Rows from expert 2 of block 9, named by matrix and row number. Rows with one number belong to one neuron. Each number is 500 + 25 x the weight over its row's rms, rounded and kept within 0 to 999. All counts start at 0. Numbers have three digits each. After the name is the row's rms in percent of the matrix's.
# gate: expert gate (model.blocks.9.mlp.gate, 4x192x192), inputs 48-95
# up: expert up (model.blocks.9.mlp.up, 4x192x192), inputs 48-95
# down: expert down (model.blocks.9.mlp.down, 4x192x192, transposed), outputs 48-95
gate.51 115:474516526503503502501462542502537503500504485506508548492514492520497479534496499516476505514492495503489494494493495490515517503476486488521490
up.51 107:495526517497499543507481490548537504502471466508511495496507456495493460497519512518501324507508498512528618502477492503494510514502504536511513
down.51 102:534489524493504494506513520506510508494520492496509490538495490502460526530627502537486500506542532502517512500493497496493482490500500509531463
gate.52 093:479531497500542504450507501502506472564488473562488498532487535521524513500549514638496497503498508520552490465513517514499540450458506509500465
up.52 090:509500502516550484499508490504500470482516536478472495443468497508490508490491482495500526495502522494467509453492499474550514541536522506474478
down.52 101:496503505497484488506513507515508498477478503501506482506502507501486491577518499455501515500501469499501485505504492506500479519519518502475503
gate.53 088:489469486495506500503485495498515517507571510550520498540504504485534459494492503497498560493485535471498485523500523529477542581473495482389479
up.53 092:539495424479504531522517529425454500484489521502503471503495503499493484481496476487520481496484522487496498498526518485602511535546499496488501
down.53 090:503475486467500513503513503501476486506510516401510534502503513493468509490511499555481494497524480449522480498494494481531528506494483499526495
gate.54 097:491500500497519527526509520494477505502488465507497523494490464454489504488499480506466548514492509493508502459499519515513527492495520507495499
up.54 083:513485528493498506476502508502500521494498509505524500502471500492516498521495512533514509528534521480501433498502473531526514461476500491500549
down.54 110:486474516501496512509513483480507490532503483500520477501466498505512484503511516490498524518469499529509465506488492497495507515490522501504514
gate.55 087:504490500505530504500490479503495500483506512388450538545486503495510497514489513508468532503505487495446488527498511503515511494545474534501471
up.55 073:532548486497510516469490508506492497439481502528522490472529499486575535511481497500494513507485502512592520496493482521521474492507485493520500
down.55 091:504524485517477505499506514502503564507489501420512465491500531514514502498523517520447495530489551513484477489460490505480504510414511501486375
gate.56 082:520489500510517481488500496499503514512569500533510491496495479501486489483546488543527479582505475502505508484509488506519520486548500500492508
up.56 082:498499510515501516528502499509496523508495468531501495498500516529499480485498497504504518500492496488518536528488500545500482496566455509482517
down.56 099:494519501486529452499533500483495502492508493521515488489509506501500503530506485526504502514527522529494500525499498499490496473502446499507527
gate.57 096:522434516500501506502502493517496493543502500507518526481502518507500495521475495493495489484500499510502481489516495505508492488631500495537517
up.57 080:495528501511492518504518496513489498494499482498531483509486513552535472499529502483547481462498529527599459476482503481446487502466490487483493
down.57 085:499496487506454501552500497522484513505528501501502485498498528489525494506495496494506512537539516528529515528571478496513551506469474433451507
gate.58 095:518541459502487530558497531449483551509471456502571484497493508552499497570488505488451520542501507536520501478510498476502506498510489533430506
up.58 103:504479529499532509501500496520498494503481487291505515522500505513504494496493477498511528487513506468504491519497521503497500501499474514529469
down.58 173:497500523500502502507510500520498481477503509504505499518472494499494508508495514488505508499496511497522505526195494498483497516505523513499492
gate.59 084:491502546507491498462452563495502493503499487547456487480539495456480533503490462499499531486474505497488524524497500525496503505492486556520483
up.59 110:504529527503512501493504500511502521500479507532446499498502499490493512502477488505497500467507499484500503493491490510504525514502522502492497
down.59 085:536516498517485510499502492505499506503555539550462496526556500489457498501505489515493610504516498502583516488513526490499580492487563562509498
gate.60 085:481503500551547511495450497486508497561468484494495482500508500487498519493503578522496500488504495506490509535505511521514514486499499500529514
up.60 089:494498480488505436456497506500554506522492489521500490408527527501553472484493511504504529516500532534498460523490500518496487515487501504498513
down.60 184:499501507498489489503491486499508512494493513472506497519490497523515496504487506489511526498497500494507508491489490232497504497514502517491500
gate.61 088:471511518497505504505506488512510501504480497494520493504494552502500498477495500488476485504504508492506514471468497502502478511472490502540500
up.61 095:488500588551462468499493491524502513501489507512509542494485499534510503504441506546506553474505468499494492514493497456501481506485443462493521
down.61 097:505516544480498482520508531505489507525490491492567506503554475484489502518560478495500501514502520498496480497522463463513478506507511498497498
gate.62 086:500473492497420500404478502491494513513488500500547581483527501514552495519502492483519504486522503512495490450500482522488510498504460535518507
up.62 108:498495509537508489500420518503518563500495525528457514518497515511473497468497514503496512488517476497493529474492506534504500498498506526491504
down.62 095:475496511516500513499500506499506532501502507495518500496526486532488507541518444493492485475520469474509483509501499498500491513493481478421513
gate.63 086:458553504493509471446503487508492559510573497492503465493508516492522492474529463502477507490519457520503547516494503492532491504519491509477501
up.63 079:432494506500456489507519516494507501539495472522577478514515514550508502512490473499502522506481500511540454528501509547498532521509488570514491
down.63 094:496500534486476487512472473489514516492497461516539481476512456494508490503535494508528507497497507497514511508501513480483491507509493508449527
gate.64 087:499490516504511510511497495475492500498510484510516499504478509473504461500503504477506495521500504486507484461525499520462523495573452494497495
up.64 087:490488497475503539496519486500500499520496590490508531501491496526505522572567466517472473503502483514509517519511501501523551504488497505495503
down.64 083:555525515504505499500500404489512465498529467643535424507520543501486503498517500446473501503513500495493453490504497514501496513492545512493523
gate.65 083:446572491459503460436512493464527501500533491462503484455526516467485492500505524497500493485529512514503522527514472493494500488501518507505516
up.65 094:523490479449523498476496477504481477497498491485503478522499482502508504517530505495484493505504531511496511499490511492540477498607486498478494
down.65 084:443500514575489522483527519489495511524469509451487545502506501510504413486458497504512495491475502494479485496479519498522519517461504492516505
gate.66 071:499485503500495516521506493477482479507445497497486514487494494570499500504490448522536501508491503453516498488461498448500479491509509497477507
up.66 093:508498466490514497497478500496503493483570457481508502499497495499471517503497489428577493500497498516492506506508504520495554477530485484479482
down.66 095:491519517517499659479488526504489498499506523500500491499494510538507507503526499536440468478485487508508488501502488523507550512498515507477489
gate.67 089:503499513473512494502571532507517490497499505551498500406500495509473501481502500483448472487503480492493500498507487457500493487517471528520465
up.67 108:472488520485488548494514510468512491508474503510512506501496488534536453482502507465498551482509495524503542487449488499497495501564522485540494
down.67 094:517478502536512478448501507505504514490485481481527505499487517511482510505459547513480530507528493490501499493498485512504513494463509507516481
gate.68 087:485507488496508497514486497481501501494487497424476517499486496511511508497534571511496455511499515508503504484509529485513495414504500462499495
up.68 082:497495500506527507550494507559483511496518498525502516501489457512506480520520522514497480459497518501484503477499494502552489500499481496498529
down.68 092:488495524468482503485508510506488492493485500511503488499510492526420499508490497505469491481536517502496490500477499479507516500492528485545496
gate.69 095:501508471493548501492499501515502508425527500501472500501458493517541461511490499493494498488473488494492496491522491579471499520504519501504502
up.69 093:521478498510498563530499561503459510502494528487571495502496500485474503511401502501503466499511481498528499492506521487555505502506518504499533
down.69 084:503547496488493506486500492511526495515488490468487520496502539508488443526501538491476487524512452505475516485491507515502501500519556532518505
gate.70 092:512523507502487462465482504507510499506488497508490504523538511503489496507503498524481503524564494556499499504431516507479480510495515497490501
up.70 091:491477483517484461533422493456455503495503499506502497493519545501497522507481509532494558508538506498501513496489497482516490479474531539463503
down.70 088:451496506499523478471503501500499504513484472522507580516500461480521527507467493487515489528489495500487476505430483503495499522499462486480514
gate.71 081:512519505507495500498496465466517502455493504506514502498512456501496469512500492474497502498523520485498510500503508491499523523525445520498522
up.71 084:470485526501505470471500517500524482520498486499514517494554496511507505518505475479493485425516454483520502501500516433488495503480455486491503
down.71 120:501498501564533528511500491507492504520491511518519465534505499507479510503496526502492495497516516482501497506499498459500506480512492501535495
gate.72 099:522488486454471526526497492499476506499499499501496509498497495500512502507499517516520499480514405528524504505517507505476494505513540475530523
up.72 082:501503501514487512493503493543456522508498485514518513508536493481510484538517478491518500480498470462500496411453485494506491513496462481492499
down.72 089:500457529488500506501493516498457492495509510488508475499517487513498551527490506480478502501499526495484500506527495483484478508513503491576537
gate.73 079:564450433497505464519487479442547506517516489474474531510489499498510463482495522502495466532502501506485500499511522510487499513470467498510512
up.73 090:504501490495496424486472492479510492431499514506500500528499503466495483504505509494534495482510504500501497508505495480501570479503550495492495
down.73 111:493480501499500500484531529507510497531503551517496489503510508494508482499497503512486533489588499504499501500570570495470497510482476499516507
gate.74 086:496500501495496492501483484495498530512511499501488482484514530505496520486514499504484496493493586498576515497527492575469500518490434474518494
up.74 091:508487511492491495496468533483520511531451490480502499456513492525494514559523531512477486484484503503532489504509478510482477518469542500479531
down.74 082:500499546498514522449511477497486487484465510479528515504494510508477501495447491484507503462518498511512492503492505590460499510522477473491458
gate.75 076:513499498481522501501516462502540410501490512499502492482538497500512452514508496499509434511516438501504500495521518504502499494493516498486513
up.75 131:502543525507481511508533501537527493486506503532499526485500517512506527495522505514496530501505505505501488501517506485488485548500497498505498
down.75 084:486495465580464529503518499508506500507510514461503479493496533524490492537514507489475492510499487452524528513509534505499478534532429477493434
gate.76 091:469477489500512526499507456507515489506502491509500483503493480464495474503492467541483506469409524498500474514469505500505496466439525503499491
up.76 091:514507484513515493504507506460503496512532466499500479495486511553496493524503494492514506514501492496580507510425502501590498495509502504507506
down.76 102:501509508502499507503508493511502538484529486494517528508506493513591508526507498500522500493459500480498502525502456480462537531498495505534499
gate.77 080:524479473523566487516488470495507489501507464541503513509487501498522486494490499502496462498492491499510505504539521503516517502469441517486495
up.77 126:499464497507586515490496471523511501503503566551512517508502499499503470508515498507469494526515586499489501508498495498488496509482507500511477
down.77 103:492505502504501490505512521495499500495502496496539495523499495454524515521511514473500496498500517486511518507492503522494464489492494498502486
gate.78 091:500500459517455491516496499495454548494505537494517470497509512506514497539496496509553528480501510508442540467519488486501498515498511485515515
up.78 083:502467498476515504507485507500421576499486502467492488476514519473471483465402531474517485509501541515511517506479507519493500501484484514472536
down.78 091:524484497499490498532516509499512499502519512528515511542489507442482494500451537493457488475463516494478526487507467482506477507501498507516554
gate.79 096:491502514492498490517519502480495488551502502551505496488550480516496515531478500523518498521499371507503493474489486516540461503501486502467527
up.79 086:519473475500484509497513487500542506514529514520470500490499540498513533495496488475537499477526505536504484461492504510497532637505498472534566
down.79 096:499493565502504512497498578517499501490539502470516496511489447538483493506488459508527469502493508523501492506500479485503505497466502494521504
gate.80 077:461486507483501465503499503485527600491456514525475487537545510482519493496478516496439497493508496503497535502469492445553479506493496511479492
up.80 098:502491502509521497506513486496481507499510433469491492492485538500516512472521481498488511513530443510505494456555496529500503512482495497448507
down.80 098:479487466504502501502499499507502507508503525453519487494480519513495489495514469517484491488572521498459502494562509485525495452500437502498507
gate.81 089:559486506516543505495497507500498497482525499505508570461507523493504464514500472513468513505488495503505491505490515484507536510493507493360501
up.81 097:488507528514484527501503498595493491497487504563521482482497489452523501497501509520500498459502495498507503516500503520484500500528514501450496
down.81 106:536490507463493521517522523497505491520537485487494527508554511504474473505391493521499483527499494479478492512518491504533508521493486432488497
gate.82 091:500485536500522519471528519522477483511473476505511496503494500497517533486503501431506463500492414473519522513505511497364517503504498517474504
up.82 106:501519489484498507487466503479499491500508525493504485498534484496487502511524502507500496501500602524505509467515568475532461491309505495514511
down.82 100:502490502500550500530491488464505517496486468450489521500502598509480517489484510501489493480488449521493500493510500509492496512453492497503501
gate.83 074:432494499519519482503490519491527444502501549494492490486504526475493499527501490511502505484492512492490492485497513507510524491519494430561478
up.83 086:500510488500513464487535546502512502459537487488484489499415478515499509542487479507507474516510501523502515515497492518387487536505500500505508
down.83 098:524499535501488499477515551502520482488524485501497488487463572494518518456507522527500536509502498512509527494479504529524519499506496480530464
gate.84 073:511507504495515503548547471500489490516506493498506483507520498522498528513503524498515491467499515474499495503508518498486500468523433484518473
up.84 099:490504462495510525501532468499505497495520508490488524525510500515512464498520496478508485490533494515502512528537509525457570503499488498473488
down.84 125:458506514528463500496501492492508500495502508517500511513291497514490536501488500501504504490482496507504479503496492469500500533500497523507486
gate.85 081:519504501466500511530499495499511498442452500487499499524457498467477525494512489442498500520513496471497511502492507502497498500516488473479487
up.85 082:537510495495515480517501533498505502479492470490521499499472500496490509514495506566503509493499544537465462543491504500508502500454492489494506
down.85 079:480503489494500509501497435514519523500489475498458487507434491479508502497441506509488499512503517489514486513538517532490484566498559513495535
gate.86 078:503504499496488502483475524481521475517499521501542492488533534496500525496553533515502506484505507520516460497476514512503539494534489515492516
up.86 089:495492529495501512482519507502487552497500461487452475486486497501501522457501474500488511394524502538482518500481481492474469502500507496488456
down.86 102:472500490511487501500511487492515487548493528500501501532481528516500526490495489486508505469495493495502500502478522525453506505505509493539523
gate.87 080:499524501496525480482490502464524498467494490510499482521503519501503512500487496495524484502499494528529489508508476473452489513500500502508499
up.87 103:506525540489481500508511502501502482494500548538511506481507482501511498499510482569466498447478564467485499508506506497511509488493492483502497
down.87 114:495495496504505496497500531491494538425603524504485520513491526514513489498505495496491506464490480502528526539494521462465504509495496502532464
gate.88 093:500415492514488494470502499524474499506477529480502498498508516518517501481510497503499502499456500506507492501498540502503554502513473440511502
up.88 103:487543457467433515487500550499499490507468478439500498486497488534480500492477494505505504500449489480508483514552475513499498484493494520536503
down.88 078:545529529521572500530492504509446496501481460506501499482475500505498501473494484482499508524484512493470479480510483486500501496536503536500512
gate.89 084:490500498500487479503494496491469557502513429530483438513462591487519502485501470502500438506465541520517485505500501517496491504498514522485495
up.89 106:533505494515508512499498498503548493494471492501525496496496534537532526506468501513531536463501549518503447498508505518501499495539562506477500
down.89 107:462503480422487502498512499504498541519533502500496505491524500419461498502511495499500490509480497487517485499506483502499547338511511514523490
gate.90 111:491520505478500523502463480495477486531497489572481509511488499462510511494510493528497506500532492501529497498501515491487516493499505511510500
up.90 085:486520499521493476533513501505500481490478474507526564481505494486488497500562485529498486515504513509499485504488493525471521513502489498494517
down.90 104:483500479492460496478523489496569530465499489509499502507560501514487494502509528531531501474484553495506482401499477433515471506492497500504526